config.yaml
model: "image captioner"
dataset: "rendered rooms with furniture"
train_examples: 36250
image_size: 32
crop_scale_min: 1
horizontal_flip: false
translate: 0.06
tokenizer: "word"
vocab_size: 42
encoder_arch: "resnet"
encoder_norm: "groupnorm"
encoder_activation: "relu"
encoder_weight_standardization: true
encoder_depths: [3, 6, 3]
encoder_kernel_size: 3
encoder_stem: "single"
encoder_avg_pool_shortcut: false
encoder_widths: [64, 96, 144]
fusion: "prefix"
label_smoothing: 0.05
decoder_width: 256
decoder_layers: 12
decoder_norm: "layernorm"
decoder_norm_position: "pre"
decoder_activation: "gelu"
decoder_mlp_ratio: 4
decoder_head_dim: 48
decoder_fused_qkv: false
decoder_bias: "all"
decoder_qk_norm: false
decoder_layer_scale_init: 0.1
decoder_parallel_block: false
decoder_inner_norm: false
decoder_positions: "sincos"
decoder_prefix_bidirectional: false
decoder_connector: "mlp"
decoder_tie_embeddings: false
init: "small_normal"
residual_init: "zero_last"
optimizer: "adamw"
learning_rate: 0.0012
beta1: 0.9
beta2: 0.98
eps: 1e-08
max_grad_norm: 1.0
max_steps: 4900
batch_size: 256
epochs: 34.6
lr_schedule: "cosine_restarts"
final_lr_fraction: 0.01
warmup_steps: 140
weight_decay: 0.4
Rows from block 4 of the text decoder, named by matrix and row number. Rows with one number belong to one neuron. Each number is 200 + 20 x the weight over its row's rms, rounded and kept within 0 to 999. All counts start at 0.
# fc1: MLP up (decoder.blocks.4.mlp.fc1.weight, 1024x256), inputs 128-191
# fc2: MLP down (decoder.blocks.4.mlp.fc2.weight, 256x1024, transposed), outputs 128-191
fc1.775,203,221,194,192,186,206,207,202,215,199,180,217,188,140,223,202,170,211,211,198,201,216,210,224,233,190,219,202,180,189,199,221,194,213,207,204,197,239,231,229,202,192,206,213,198,202,164,205,171,189,196,220,195,217,223,237,235,225,140,203,180,177,263,186
fc2.775,196,173,205,216,218,189,151,204,170,200,215,196,191,191,217,221,201,171,206,151,181,219,177,161,181,191,189,206,196,173,212,198,215,181,181,199,182,232,198,164,232,205,195,222,199,226,213,196,197,200,200,257,206,174,225,234,210,202,204,196,179,195,173,189
fc1.776,205,228,214,192,215,233,215,204,185,187,161,175,230,199,190,187,201,205,208,203,182,215,197,193,211,192,213,235,194,188,154,155,206,220,190,181,235,215,204,196,216,175,192,203,208,235,208,263,196,218,167,191,180,197,180,219,206,179,150,190,251,223,207,230
fc2.776,190,181,217,190,189,148,228,250,212,202,218,191,153,199,217,207,206,197,212,198,187,193,208,177,171,212,187,199,154,198,241,220,200,195,208,221,199,195,217,172,189,196,220,209,197,217,223,196,154,194,240,217,205,219,218,199,203,185,181,227,183,186,150,177
fc1.777,201,175,190,155,179,185,216,189,195,233,202,204,188,183,185,200,198,214,178,207,182,220,183,191,218,224,243,207,179,180,217,183,171,214,222,212,214,176,209,187,202,197,197,224,201,223,178,229,178,168,178,180,212,244,223,206,184,197,160,187,232,195,232,193
fc2.777,235,215,168,170,207,214,189,207,204,212,184,192,177,159,195,193,168,167,175,201,189,221,209,187,191,200,222,230,207,211,180,175,196,280,203,158,238,229,196,192,231,210,214,188,187,216,175,220,188,215,206,218,185,215,204,196,211,218,169,197,231,240,197,267
fc1.778,191,225,188,199,202,211,182,210,192,193,193,183,218,190,188,210,191,225,177,221,183,214,220,207,161,162,205,206,209,177,198,208,185,203,189,195,213,208,228,173,222,203,205,209,191,208,175,177,228,227,194,172,167,232,196,216,229,216,171,158,236,214,218,197
fc2.778,183,205,205,195,202,181,214,195,248,199,181,182,185,202,185,191,198,208,207,205,207,221,208,213,169,207,209,219,153,197,194,197,191,192,185,226,177,210,170,215,200,195,208,218,199,190,160,214,196,195,246,213,210,213,209,198,177,223,182,183,198,175,201,221
fc1.779,190,224,199,197,179,205,206,175,203,224,155,207,201,184,211,183,231,176,151,184,217,230,162,186,184,232,228,213,174,184,176,161,181,198,221,198,221,206,225,225,248,198,192,231,227,216,199,204,248,164,198,161,215,227,188,191,191,188,179,179,207,195,203,191
fc2.779,190,209,201,171,199,218,189,187,207,165,193,198,170,167,212,195,200,216,168,181,168,183,203,161,187,194,234,210,233,219,222,200,200,237,191,185,245,193,199,183,195,217,194,171,202,185,185,209,153,211,227,211,192,227,216,228,199,202,217,241,212,218,176,187
fc1.780,205,187,170,181,203,210,209,198,203,181,165,211,233,209,201,181,225,211,206,201,184,215,163,185,197,210,213,202,188,207,211,222,193,189,182,192,204,169,205,214,220,200,184,180,202,212,214,205,183,190,204,198,197,213,188,189,219,200,211,163,225,218,202,203
fc2.780,181,210,185,177,153,142,203,186,201,227,186,184,176,176,171,205,191,182,182,202,230,207,271,198,232,190,212,189,205,206,193,178,236,216,185,210,189,189,221,199,197,211,186,244,189,149,222,208,200,206,185,191,214,232,213,247,221,185,197,216,179,186,201,176
fc1.781,232,219,230,180,189,170,198,230,207,212,194,191,229,169,221,206,183,194,203,209,198,220,214,188,219,197,221,211,232,195,236,181,209,214,210,174,214,200,178,211,206,246,206,188,194,215,159,201,188,200,176,206,171,193,229,212,233,228,194,193,192,212,223,209
fc2.781,187,200,207,227,212,216,202,197,198,191,225,204,189,232,210,178,198,251,194,211,169,181,185,228,173,203,191,191,174,182,193,224,197,182,198,212,217,214,209,200,194,194,201,237,196,202,189,226,201,200,185,196,165,201,169,216,178,178,209,180,210,203,195,213
fc1.782,175,203,212,196,185,183,183,194,197,202,184,197,195,223,181,219,188,218,216,196,230,220,183,160,202,195,213,220,180,188,208,187,195,234,170,184,179,194,172,221,212,203,223,219,200,202,229,215,172,222,208,207,217,191,256,231,206,191,199,175,232,155,191,187
fc2.782,199,209,196,206,181,212,203,201,219,183,197,173,163,195,154,201,214,207,187,208,199,190,179,229,199,213,201,193,218,172,214,193,200,191,241,205,227,190,215,212,184,209,206,216,175,210,215,201,199,187,176,200,202,234,196,177,200,218,213,181,191,184,200,196
fc1.783,240,174,162,164,210,206,205,199,210,195,195,212,224,182,225,214,190,205,192,206,201,219,179,192,200,209,223,222,175,174,199,187,180,187,190,164,218,228,191,185,212,173,194,220,213,222,194,232,202,205,195,184,184,199,191,211,216,253,179,164,215,215,227,200
fc2.783,172,207,243,241,206,170,204,206,231,205,183,205,160,198,213,201,213,225,227,235,194,226,234,227,208,216,185,216,178,230,204,197,246,193,200,221,221,223,197,173,186,179,189,240,190,228,163,246,209,181,231,209,186,209,187,213,204,194,198,215,212,217,193,205
fc1.784,233,211,195,180,204,203,189,215,193,189,204,206,166,196,216,200,194,206,196,219,195,203,196,214,193,229,200,180,192,205,197,178,188,195,220,204,224,161,230,151,179,152,225,219,197,201,188,220,148,186,197,246,217,212,201,214,181,220,194,198,224,201,190,219
fc2.784,258,218,168,212,205,177,186,169,158,205,207,248,171,204,212,207,196,196,222,205,200,220,205,221,206,215,209,212,217,217,223,192,194,224,200,204,175,209,215,221,228,255,189,201,174,254,194,188,199,201,200,213,222,192,188,182,213,223,172,176,173,197,200,207
fc1.785,163,174,201,236,206,214,199,172,202,230,211,211,194,208,196,221,204,211,198,190,204,220,171,221,226,208,216,202,198,220,200,186,200,244,194,190,188,205,178,187,207,188,188,228,190,195,206,200,219,201,169,208,222,201,220,196,206,199,200,199,181,190,175,231
fc2.785,190,185,183,169,176,221,223,223,219,209,178,221,169,183,230,210,203,218,187,246,194,232,184,198,195,187,212,190,190,158,196,230,185,192,208,216,158,176,225,169,165,162,208,211,216,204,195,198,207,222,204,184,190,225,219,203,195,220,185,204,239,204,226,178
fc1.786,164,196,180,187,198,217,204,214,191,187,211,190,168,201,202,209,179,208,166,208,201,219,224,205,199,205,212,209,219,210,205,199,195,194,203,249,226,224,209,195,233,225,218,200,196,195,210,200,201,221,209,185,190,211,204,221,181,197,204,201,191,211,192,188
fc2.786,219,199,242,218,209,189,204,206,194,191,181,159,196,163,208,211,212,182,180,194,217,221,201,203,178,215,199,202,134,177,175,226,189,196,213,206,163,229,209,191,201,202,190,210,191,202,183,222,187,183,215,192,192,207,216,193,229,211,191,219,245,240,233,221
fc1.787,190,176,181,202,184,169,174,194,217,209,225,236,220,213,211,227,222,209,206,189,205,200,202,211,196,198,216,210,193,235,179,173,208,192,183,201,212,216,188,216,200,204,194,198,185,205,213,186,183,210,161,220,236,183,233,212,194,231,201,220,220,194,213,210
fc2.787,193,185,212,199,186,234,207,222,230,247,195,206,177,211,201,193,203,208,198,217,189,212,199,212,190,191,175,209,166,177,218,209,207,212,245,215,216,199,195,184,190,170,187,175,212,189,171,205,220,189,224,218,200,201,163,202,180,186,207,197,201,231,209,192
fc1.788,184,194,142,161,191,208,203,192,215,212,204,221,231,180,198,194,188,211,197,191,199,180,219,198,191,208,206,192,185,199,174,204,195,233,187,244,207,192,173,196,190,202,161,227,189,211,199,184,194,189,199,215,207,207,211,209,181,213,163,204,231,151,246,192
fc2.788,220,222,191,220,204,198,199,220,177,200,198,200,177,175,193,204,237,211,219,201,212,207,191,199,193,221,168,206,198,156,191,200,192,200,173,153,206,192,198,201,158,193,216,225,215,180,216,195,217,149,237,207,180,208,213,213,193,172,164,216,229,209,211,229
fc1.789,174,167,174,195,171,182,191,225,230,237,211,195,152,164,174,192,183,184,203,215,198,203,217,207,209,167,197,172,177,162,202,207,181,190,189,199,183,203,201,203,200,213,214,219,161,172,218,207,178,211,193,214,191,220,228,195,218,212,172,195,202,199,229,220
fc2.789,200,209,227,182,223,210,192,182,163,166,194,177,217,225,234,216,194,200,186,189,179,190,187,201,195,218,180,201,232,244,213,214,228,212,216,168,221,180,187,157,184,175,199,199,207,192,208,187,195,194,262,210,199,230,224,180,200,194,207,181,161,194,155,185
fc1.790,213,238,207,219,183,180,155,179,192,237,208,186,205,202,178,167,191,238,226,206,214,195,209,223,224,174,220,201,184,213,140,160,174,197,190,185,174,222,152,196,192,196,194,174,182,191,144,208,202,202,196,226,195,221,195,176,178,223,178,184,208,186,212,248
fc2.790,208,186,233,220,200,234,212,208,198,156,190,229,252,252,239,211,211,214,184,202,165,204,166,191,175,199,170,188,190,203,207,230,240,146,230,240,205,230,204,197,209,194,190,222,208,209,176,211,214,209,241,179,211,210,162,206,204,204,202,185,182,196,211,210
fc1.791,191,180,215,204,210,214,167,167,189,170,178,201,195,186,194,194,188,242,190,223,194,194,204,196,238,205,205,213,208,208,194,186,168,184,193,237,202,174,192,189,207,203,199,211,200,235,212,239,211,204,154,191,200,216,213,232,184,199,194,203,224,216,183,196
fc2.791,207,216,171,146,165,213,226,207,197,233,169,174,173,193,188,189,225,195,203,198,202,180,209,207,193,183,210,207,196,227,177,200,218,192,179,200,171,192,193,209,196,213,175,194,196,159,207,154,183,219,228,219,189,181,173,180,195,184,202,209,183,236,196,174
fc1.792,209,209,227,206,245,194,204,198,217,184,223,226,214,195,260,213,218,193,236,214,183,178,177,198,196,225,214,197,188,224,172,197,197,255,187,238,220,229,190,188,210,173,200,200,191,205,187,211,216,205,197,209,201,214,192,183,166,198,177,215,206,172,229,192
fc2.792,241,197,195,185,214,206,221,216,240,231,208,148,166,192,203,199,226,209,199,201,194,190,215,208,166,187,189,196,218,180,172,177,186,178,194,208,192,200,180,212,217,221,219,175,182,200,181,204,164,203,225,198,188,225,186,187,211,230,183,220,169,220,157,218
fc1.793,222,199,183,193,193,180,202,195,239,212,222,200,216,170,171,207,198,211,191,202,188,193,215,209,191,178,211,197,211,182,188,183,173,200,173,174,219,201,193,214,199,206,195,224,205,190,208,206,196,197,199,201,187,227,187,189,192,218,132,183,228,205,211,222
fc2.793,162,197,203,195,217,195,226,222,216,184,183,217,192,207,208,221,200,205,193,177,207,190,190,160,182,183,162,218,187,194,203,191,187,213,192,175,205,195,196,193,193,199,215,200,219,228,205,198,168,175,215,188,223,195,201,226,217,159,209,216,212,228,192,210
fc1.794,216,230,180,208,203,214,186,197,171,178,158,171,181,185,199,181,189,225,213,197,194,216,184,231,192,215,212,234,181,175,174,146,188,208,219,210,203,196,199,215,208,188,201,216,183,177,221,238,239,213,170,182,187,193,180,203,203,206,201,172,254,199,222,236
fc2.794,192,182,209,206,186,177,202,254,218,203,185,195,203,214,222,231,201,195,213,210,216,223,189,212,196,201,176,212,179,196,219,212,214,179,198,228,191,176,182,210,190,177,189,212,215,218,205,187,165,206,212,231,189,188,179,189,186,195,233,201,172,206,173,159
fc1.795,195,198,245,230,201,202,176,155,176,202,180,209,231,179,173,185,186,214,201,181,207,212,165,217,229,189,211,228,177,201,163,159,185,176,214,216,199,208,218,191,210,188,186,198,200,197,187,267,229,207,166,193,181,226,185,214,205,181,184,187,208,198,251,229
fc2.795,211,209,209,191,158,206,203,228,242,210,192,201,209,223,194,228,203,205,176,239,214,223,236,197,162,201,177,186,193,182,184,183,205,174,218,217,182,199,232,208,174,182,209,215,195,186,190,196,183,202,168,217,194,198,211,207,177,225,201,252,232,197,197,165
fc1.796,219,196,202,185,168,168,152,166,176,161,215,191,212,210,242,213,191,206,225,221,178,186,191,175,179,225,185,171,191,180,205,194,188,228,207,197,192,187,201,202,204,127,218,230,185,189,210,218,213,209,204,208,194,227,191,209,193,218,182,201,230,175,212,223
fc2.796,168,173,156,181,190,197,235,247,236,239,188,188,204,185,187,188,197,197,219,222,211,217,202,187,203,206,192,196,171,225,182,195,203,237,197,204,215,161,218,178,190,172,184,200,211,234,224,194,201,172,204,228,183,172,218,203,182,188,211,223,200,184,204,224
fc1.797,235,230,221,169,223,210,190,194,204,184,190,197,195,189,206,223,207,207,212,210,217,210,194,190,202,182,183,232,193,227,198,175,187,189,227,196,205,207,206,204,224,215,242,173,204,228,166,205,196,193,208,230,234,220,232,195,212,227,203,158,202,201,233,224
fc2.797,222,208,233,226,173,177,198,201,188,188,222,235,199,218,183,197,194,220,174,197,219,205,182,199,209,216,215,225,209,211,220,214,183,186,245,192,224,163,189,168,165,180,197,190,181,178,223,239,184,232,168,184,152,215,189,225,184,197,206,201,238,218,181,195
fc1.798,204,201,219,211,225,221,206,222,180,184,188,226,208,216,210,214,203,224,228,206,203,198,212,246,200,220,204,214,212,223,194,205,192,233,221,229,242,220,218,214,204,207,250,211,217,208,171,198,198,192,204,229,240,224,197,208,244,202,179,215,204,200,216,241
fc2.798,198,216,186,189,226,179,163,193,187,193,213,185,194,192,194,191,185,185,205,182,208,238,218,239,188,202,236,200,254,217,182,192,198,182,196,162,229,213,203,203,188,198,203,179,191,223,177,207,203,202,226,219,188,213,229,194,204,231,197,166,208,190,189,237
fc1.799,210,232,208,216,171,186,191,204,207,219,209,225,191,189,174,179,153,199,209,169,224,227,201,185,199,219,203,212,208,207,172,194,189,174,184,205,184,193,191,200,225,205,232,203,208,198,167,199,174,210,203,201,211,188,242,204,189,200,198,195,211,183,204,210
fc2.799,217,181,221,193,221,203,234,169,177,187,221,201,212,171,219,207,219,214,194,186,207,211,193,236,205,196,202,187,204,208,197,193,228,163,229,171,183,196,228,176,175,222,166,182,215,203,204,203,201,207,183,185,224,183,191,199,214,207,215,188,199,197,197,186
fc1.800,170,170,189,216,236,200,218,195,197,203,197,195,205,204,175,206,178,215,187,184,195,217,222,173,211,205,213,186,195,195,198,192,198,227,182,221,200,192,213,209,197,246,214,241,207,214,207,199,180,199,189,173,202,218,208,188,229,186,171,212,195,194,202,207
fc2.800,190,191,176,189,227,216,228,200,224,190,188,203,191,223,214,223,248,183,208,215,208,203,167,229,209,190,176,205,181,192,171,166,200,152,197,160,167,206,187,205,213,223,201,213,199,208,186,177,205,190,165,213,225,216,226,163,205,211,188,181,192,215,188,218
fc1.801,183,177,193,188,183,183,193,205,204,235,204,217,251,189,214,183,191,188,197,197,181,217,204,211,228,199,221,231,205,189,169,191,204,218,215,240,240,195,219,200,208,181,183,235,209,232,180,234,197,194,197,206,217,218,188,198,222,210,192,237,169,178,249,224
fc2.801,225,214,247,196,191,167,170,210,190,180,208,198,197,217,201,202,204,205,214,199,208,185,224,212,179,188,193,201,236,221,197,182,182,231,199,149,182,193,209,231,198,229,216,180,221,184,184,164,175,184,196,200,176,213,227,213,231,203,204,194,207,209,179,210
fc1.802,252,220,224,219,225,189,195,204,213,185,207,217,186,202,193,209,204,185,223,219,234,215,189,216,197,232,208,211,194,200,188,179,204,211,192,191,200,204,218,214,213,135,228,202,197,191,188,195,183,235,207,190,218,210,205,171,201,209,179,164,267,181,203,193
fc2.802,247,216,207,205,225,216,218,226,201,211,217,196,176,196,186,205,194,218,174,188,189,188,181,195,192,214,225,203,218,209,180,165,159,225,203,242,206,210,197,200,162,165,204,220,173,185,175,198,197,196,210,183,205,222,188,159,195,192,182,198,236,173,196,199
fc1.803,200,174,193,216,233,201,181,182,232,203,219,215,219,174,177,207,207,213,192,211,214,191,208,183,215,229,215,198,178,186,182,201,202,184,195,206,226,195,169,190,217,215,198,193,203,234,175,256,200,186,176,205,223,195,173,199,196,221,198,201,205,200,212,228
fc2.803,213,236,172,198,204,182,203,218,205,232,223,228,189,230,212,211,212,188,232,189,187,181,190,206,183,176,205,203,227,204,227,212,273,219,181,202,174,176,177,195,202,217,214,192,179,173,207,186,181,197,168,191,208,168,177,189,218,189,205,167,183,218,191,190
fc1.804,212,203,185,171,160,157,172,206,209,202,200,211,204,215,164,207,211,204,204,171,215,204,172,236,213,203,203,197,193,197,212,187,225,203,222,191,223,206,252,207,200,211,221,203,170,219,180,233,203,167,187,234,231,194,202,202,229,204,203,211,199,249,214,250
fc2.804,151,182,199,204,218,198,206,168,196,220,209,199,168,177,185,190,179,174,205,190,185,242,234,181,216,183,217,188,197,203,214,198,155,214,197,195,191,191,214,196,165,211,211,166,194,168,169,160,198,203,215,197,227,221,204,185,192,227,201,193,175,169,192,194
fc1.805,192,213,247,215,232,189,203,174,182,143,196,201,177,198,215,193,186,223,187,181,173,195,207,217,166,187,192,203,187,176,186,189,210,188,225,208,222,169,216,204,194,184,210,204,195,204,213,207,186,199,185,220,201,235,264,216,214,187,212,188,208,206,205,212
fc2.805,202,212,177,167,164,218,198,209,204,208,203,210,239,194,173,185,185,183,163,174,195,217,196,199,240,191,182,202,207,194,223,195,188,170,214,202,163,175,180,194,224,226,209,207,194,198,210,206,211,222,211,215,167,193,193,224,197,214,199,217,180,183,205,181
fc1.806,195,173,214,188,226,217,206,189,197,186,176,180,213,177,181,197,186,193,175,204,170,199,198,226,190,211,215,213,179,228,186,205,207,225,195,177,242,209,194,243,204,208,165,209,208,203,192,209,195,200,182,182,195,223,223,205,216,188,182,204,267,179,238,217
fc2.806,214,218,205,186,161,191,214,201,210,229,233,192,198,199,169,177,218,221,222,195,218,217,243,166,216,178,189,203,143,212,223,193,167,186,218,213,149,215,207,193,175,197,171,183,181,201,212,227,197,196,211,200,248,170,138,186,215,212,208,208,156,184,170,180
fc1.807,160,220,223,188,184,185,226,204,194,181,166,196,205,174,206,197,182,206,201,191,208,196,207,168,225,186,171,216,216,207,195,182,171,193,182,200,225,183,201,211,196,220,220,211,220,255,200,181,204,180,180,235,199,206,221,207,228,186,177,227,227,197,233,242
fc2.807,179,223,212,251,193,176,189,194,216,194,213,176,175,188,196,195,209,214,210,213,201,198,221,203,228,210,183,209,181,184,213,225,225,157,170,213,206,190,169,197,196,181,158,177,200,169,217,204,186,205,200,183,182,180,170,229,200,158,217,233,186,192,200,140
fc1.808,158,180,204,214,171,191,185,170,199,196,170,227,170,176,189,204,188,214,218,204,206,193,193,193,180,245,237,208,191,184,195,188,198,214,197,228,202,179,213,190,224,213,202,235,169,248,222,230,203,164,197,219,192,192,227,231,188,229,201,214,233,194,208,198
fc2.808,163,184,205,193,173,192,172,211,200,160,200,208,147,178,214,201,205,237,199,191,196,185,220,177,196,197,219,203,224,180,208,204,204,220,201,221,190,173,202,213,166,197,216,178,174,176,204,200,180,216,196,203,193,217,207,203,191,182,191,198,225,161,195,194
fc1.809,214,209,218,182,237,203,202,175,201,167,201,210,251,204,231,201,222,234,180,199,197,199,199,182,194,190,214,196,183,173,171,184,153,193,197,194,214,193,200,201,191,220,185,201,220,230,181,203,189,199,187,183,192,215,185,192,177,213,147,188,238,217,209,199
fc2.809,179,232,181,191,198,196,205,233,205,262,222,227,184,198,212,184,173,176,194,216,168,212,195,209,217,217,204,195,186,204,198,234,181,223,218,181,192,174,209,194,207,180,231,206,222,153,164,186,213,213,183,198,167,189,204,200,205,180,201,162,217,209,203,176
fc1.810,205,220,221,178,176,179,169,173,204,207,213,210,224,200,195,219,213,189,170,168,200,236,170,158,226,193,203,208,186,210,206,196,168,205,207,225,211,175,201,174,193,190,208,216,191,226,208,222,197,210,184,218,180,206,196,248,177,212,187,199,195,163,230,139
fc2.810,212,199,198,180,218,212,202,224,187,199,164,182,209,186,222,212,194,228,226,213,174,196,199,215,209,152,170,208,211,181,180,190,218,211,182,167,181,197,156,215,224,207,155,181,187,189,192,174,200,210,229,194,177,208,190,153,218,189,201,177,176,236,189,200
fc1.811,195,185,167,202,194,197,210,209,194,204,211,203,245,208,203,172,206,222,214,188,175,197,195,186,229,202,197,182,188,201,197,189,167,178,212,198,220,180,174,199,210,222,202,191,173,207,190,202,195,216,164,237,176,204,183,181,231,217,166,196,229,204,207,229
fc2.811,166,193,232,198,213,170,203,206,187,168,191,158,152,188,179,182,199,202,205,227,195,211,229,217,231,211,200,166,203,231,216,213,162,228,209,221,206,173,256,201,214,196,197,194,195,204,203,192,201,213,208,182,217,206,184,193,202,187,196,244,205,184,187,188
fc1.812,201,185,222,224,218,190,166,208,248,239,230,216,202,211,178,217,200,221,216,199,215,199,191,199,204,199,190,193,188,211,206,192,205,227,189,234,229,165,177,225,222,226,224,199,170,251,193,206,178,193,174,215,221,207,235,207,192,222,189,199,238,212,197,215
fc2.812,204,170,209,179,226,210,214,218,175,199,179,180,210,219,207,211,199,213,242,170,211,170,195,220,189,192,185,193,213,197,205,180,172,224,202,190,207,228,201,218,180,185,198,229,198,227,185,215,236,191,226,170,197,202,187,183,208,184,218,208,186,170,204,214
fc1.813,246,227,212,173,177,177,210,181,183,212,208,237,234,211,227,196,207,196,214,184,175,185,196,182,189,191,202,194,172,204,189,195,189,188,203,183,189,215,200,226,216,216,226,217,202,204,163,193,203,188,187,213,207,216,228,195,250,204,172,203,221,193,211,199
fc2.813,156,201,185,222,227,196,175,199,183,170,179,180,204,195,191,202,208,211,194,188,200,221,211,201,186,178,183,228,201,183,191,186,233,159,210,186,178,222,230,184,199,200,171,225,199,187,208,205,204,228,217,196,159,198,187,216,200,202,198,212,192,222,201,198
fc1.814,195,190,175,178,220,204,199,215,198,199,187,199,199,162,221,202,209,194,194,179,198,198,187,172,226,217,233,222,174,219,198,196,193,219,209,219,247,188,201,188,246,179,214,225,173,235,180,216,190,192,182,198,189,227,216,181,238,243,175,190,226,181,245,219
fc2.814,219,182,179,217,206,232,221,236,195,159,215,196,223,214,207,187,229,217,193,208,223,187,193,179,170,225,201,188,146,204,196,204,156,192,184,204,191,228,201,196,196,188,221,208,207,227,205,232,189,224,216,249,214,212,207,212,194,224,200,231,210,191,215,211
fc1.815,174,195,206,230,182,222,184,214,232,206,212,209,186,189,171,192,161,209,203,216,205,179,184,194,199,184,240,201,173,194,194,186,202,191,189,218,182,221,164,218,223,238,214,188,181,181,196,188,181,211,195,186,240,223,222,190,229,211,169,189,193,176,204,191
fc2.815,214,204,211,141,203,209,205,206,207,194,184,180,207,192,217,202,191,200,189,206,180,220,186,217,214,185,172,183,193,213,182,174,197,201,203,165,212,141,182,186,182,179,183,210,185,174,215,248,192,210,213,181,182,226,184,175,197,180,195,168,202,173,188,218
fc1.816,189,182,247,208,205,198,215,206,216,202,183,187,199,195,197,212,196,211,234,204,203,196,164,218,210,190,205,183,201,210,151,211,189,179,201,221,214,206,193,203,211,221,220,177,210,220,175,202,210,180,208,201,168,215,224,221,205,230,204,197,197,210,239,187
fc2.816,217,205,201,218,190,148,219,181,191,207,218,233,198,269,206,205,191,218,209,210,184,211,185,207,213,192,201,179,180,191,198,178,169,189,186,216,187,178,227,197,208,200,185,249,186,198,226,189,203,204,197,189,224,172,194,168,200,168,199,211,200,208,193,237
fc1.817,235,247,246,206,231,195,197,197,198,183,193,182,187,215,190,218,219,209,210,205,225,207,198,184,236,193,212,195,209,202,179,157,191,206,206,177,207,206,189,173,204,222,228,180,209,241,168,183,172,204,184,212,196,233,218,176,184,238,222,183,228,198,194,244
fc2.817,231,198,177,165,234,174,179,189,184,221,204,206,173,199,235,184,209,191,180,190,196,225,196,224,170,222,206,197,187,207,199,188,194,186,227,225,232,220,225,207,205,194,203,230,185,222,167,205,195,220,189,218,197,234,178,205,206,223,202,210,236,219,204,185
fc1.818,207,217,191,180,187,197,176,192,189,194,173,218,202,206,190,165,178,187,186,176,176,198,196,188,197,235,207,234,208,199,197,182,164,220,180,234,213,181,186,216,213,196,198,254,219,237,235,231,213,204,193,209,189,217,198,244,235,192,169,208,191,205,210,184
fc2.818,213,184,208,221,210,246,189,214,216,176,201,199,208,179,186,202,221,211,219,218,206,224,176,202,190,202,192,204,202,185,183,185,260,190,178,193,171,266,197,233,201,184,211,192,211,161,202,207,195,195,173,216,220,209,194,196,210,213,215,221,209,195,204,205
fc1.819,206,199,208,219,261,193,164,175,160,183,169,188,173,170,174,196,205,207,203,184,213,212,209,207,209,243,221,209,204,177,189,170,196,192,201,219,179,186,211,178,166,174,181,250,165,207,235,231,204,204,181,200,198,184,238,205,164,225,224,194,256,162,217,231
fc2.819,230,212,203,199,200,189,197,226,221,219,230,196,187,215,241,222,225,252,236,213,222,168,208,162,196,188,190,187,225,177,181,179,177,204,195,220,190,187,203,198,162,192,182,208,192,219,218,193,164,199,199,211,235,189,194,183,224,217,194,187,196,207,198,207
fc1.820,175,183,194,195,221,183,175,200,197,205,209,197,217,188,218,197,209,178,203,214,182,183,163,211,190,187,219,202,192,212,159,145,184,193,212,168,217,208,238,181,211,212,207,212,200,231,202,203,219,196,174,214,203,223,244,184,205,222,176,154,191,209,203,250
fc2.820,207,186,221,215,189,235,235,180,204,226,204,181,199,210,187,182,183,212,172,184,183,205,200,203,212,186,192,200,201,188,213,210,187,183,204,202,173,195,184,197,141,208,182,212,213,216,233,234,188,211,178,161,155,174,173,203,194,197,206,244,184,166,175,149
fc1.821,210,171,186,176,196,177,212,193,221,235,197,192,157,192,195,195,204,173,191,145,219,197,158,185,160,192,198,197,168,177,174,180,197,209,197,183,201,205,244,194,185,187,215,228,216,192,208,200,204,220,204,225,243,215,229,219,186,218,225,218,227,186,213,205
fc2.821,220,202,226,194,178,191,207,177,236,172,216,186,208,179,179,188,214,204,206,194,216,155,163,229,196,204,175,173,221,205,182,205,203,172,178,195,207,203,188,203,206,200,205,144,217,181,222,195,180,167,206,192,220,194,213,167,205,190,193,192,191,224,201,178
fc1.822,183,222,229,224,258,209,198,179,171,146,162,218,208,179,207,192,192,193,206,184,219,207,201,190,236,212,200,219,226,211,210,211,208,233,228,219,209,179,222,190,213,200,226,194,195,231,228,235,199,181,179,190,207,209,228,239,201,192,210,214,243,192,203,175
fc2.822,214,184,183,182,180,207,181,188,221,216,193,196,217,188,242,193,225,237,215,222,172,216,197,207,185,185,171,177,203,185,166,162,203,143,156,193,185,202,204,235,199,208,156,221,221,186,182,220,212,210,210,225,218,204,172,193,228,210,175,199,184,186,222,220
fc1.823,219,237,207,171,210,230,215,222,190,177,172,183,180,189,211,208,213,231,175,229,206,214,191,179,187,199,201,216,193,213,190,171,187,198,233,190,227,219,198,190,204,161,189,209,206,210,203,238,201,218,181,157,189,218,178,196,238,191,183,175,216,219,211,213
fc2.823,152,145,197,230,226,163,174,197,212,205,203,209,187,177,186,209,187,187,203,191,220,221,203,203,194,193,210,193,182,206,216,195,229,190,207,212,192,214,216,229,205,246,223,209,208,238,177,180,186,178,225,222,218,189,232,218,201,206,218,189,185,202,183,196
fc1.824,212,208,203,221,216,163,173,185,220,230,226,227,230,237,197,221,217,198,193,173,200,180,201,196,174,193,213,199,173,191,179,195,188,227,210,238,239,187,226,177,193,227,196,242,181,214,227,202,210,196,191,219,222,219,192,220,176,214,184,193,210,180,192,190
fc2.824,172,166,204,214,173,201,201,198,184,167,191,122,197,180,198,198,182,218,218,237,202,207,195,244,182,215,200,208,156,189,192,231,205,184,208,189,208,194,196,196,169,228,204,190,180,184,219,225,176,185,211,207,176,189,212,189,168,215,221,212,228,221,207,190
fc1.825,171,181,194,200,203,159,192,247,239,207,192,189,237,221,217,211,207,212,237,217,201,172,189,187,200,185,206,191,170,203,180,194,192,193,174,196,212,177,209,224,207,192,198,222,174,229,246,216,228,181,171,236,151,180,205,211,221,212,163,165,214,210,200,211
fc2.825,238,183,175,185,201,185,213,234,166,151,155,194,198,184,224,189,205,196,206,225,185,222,229,210,228,221,202,209,202,201,204,181,192,251,185,189,208,171,204,198,220,206,179,187,176,240,206,226,166,183,220,195,164,187,224,196,195,185,211,209,214,221,188,187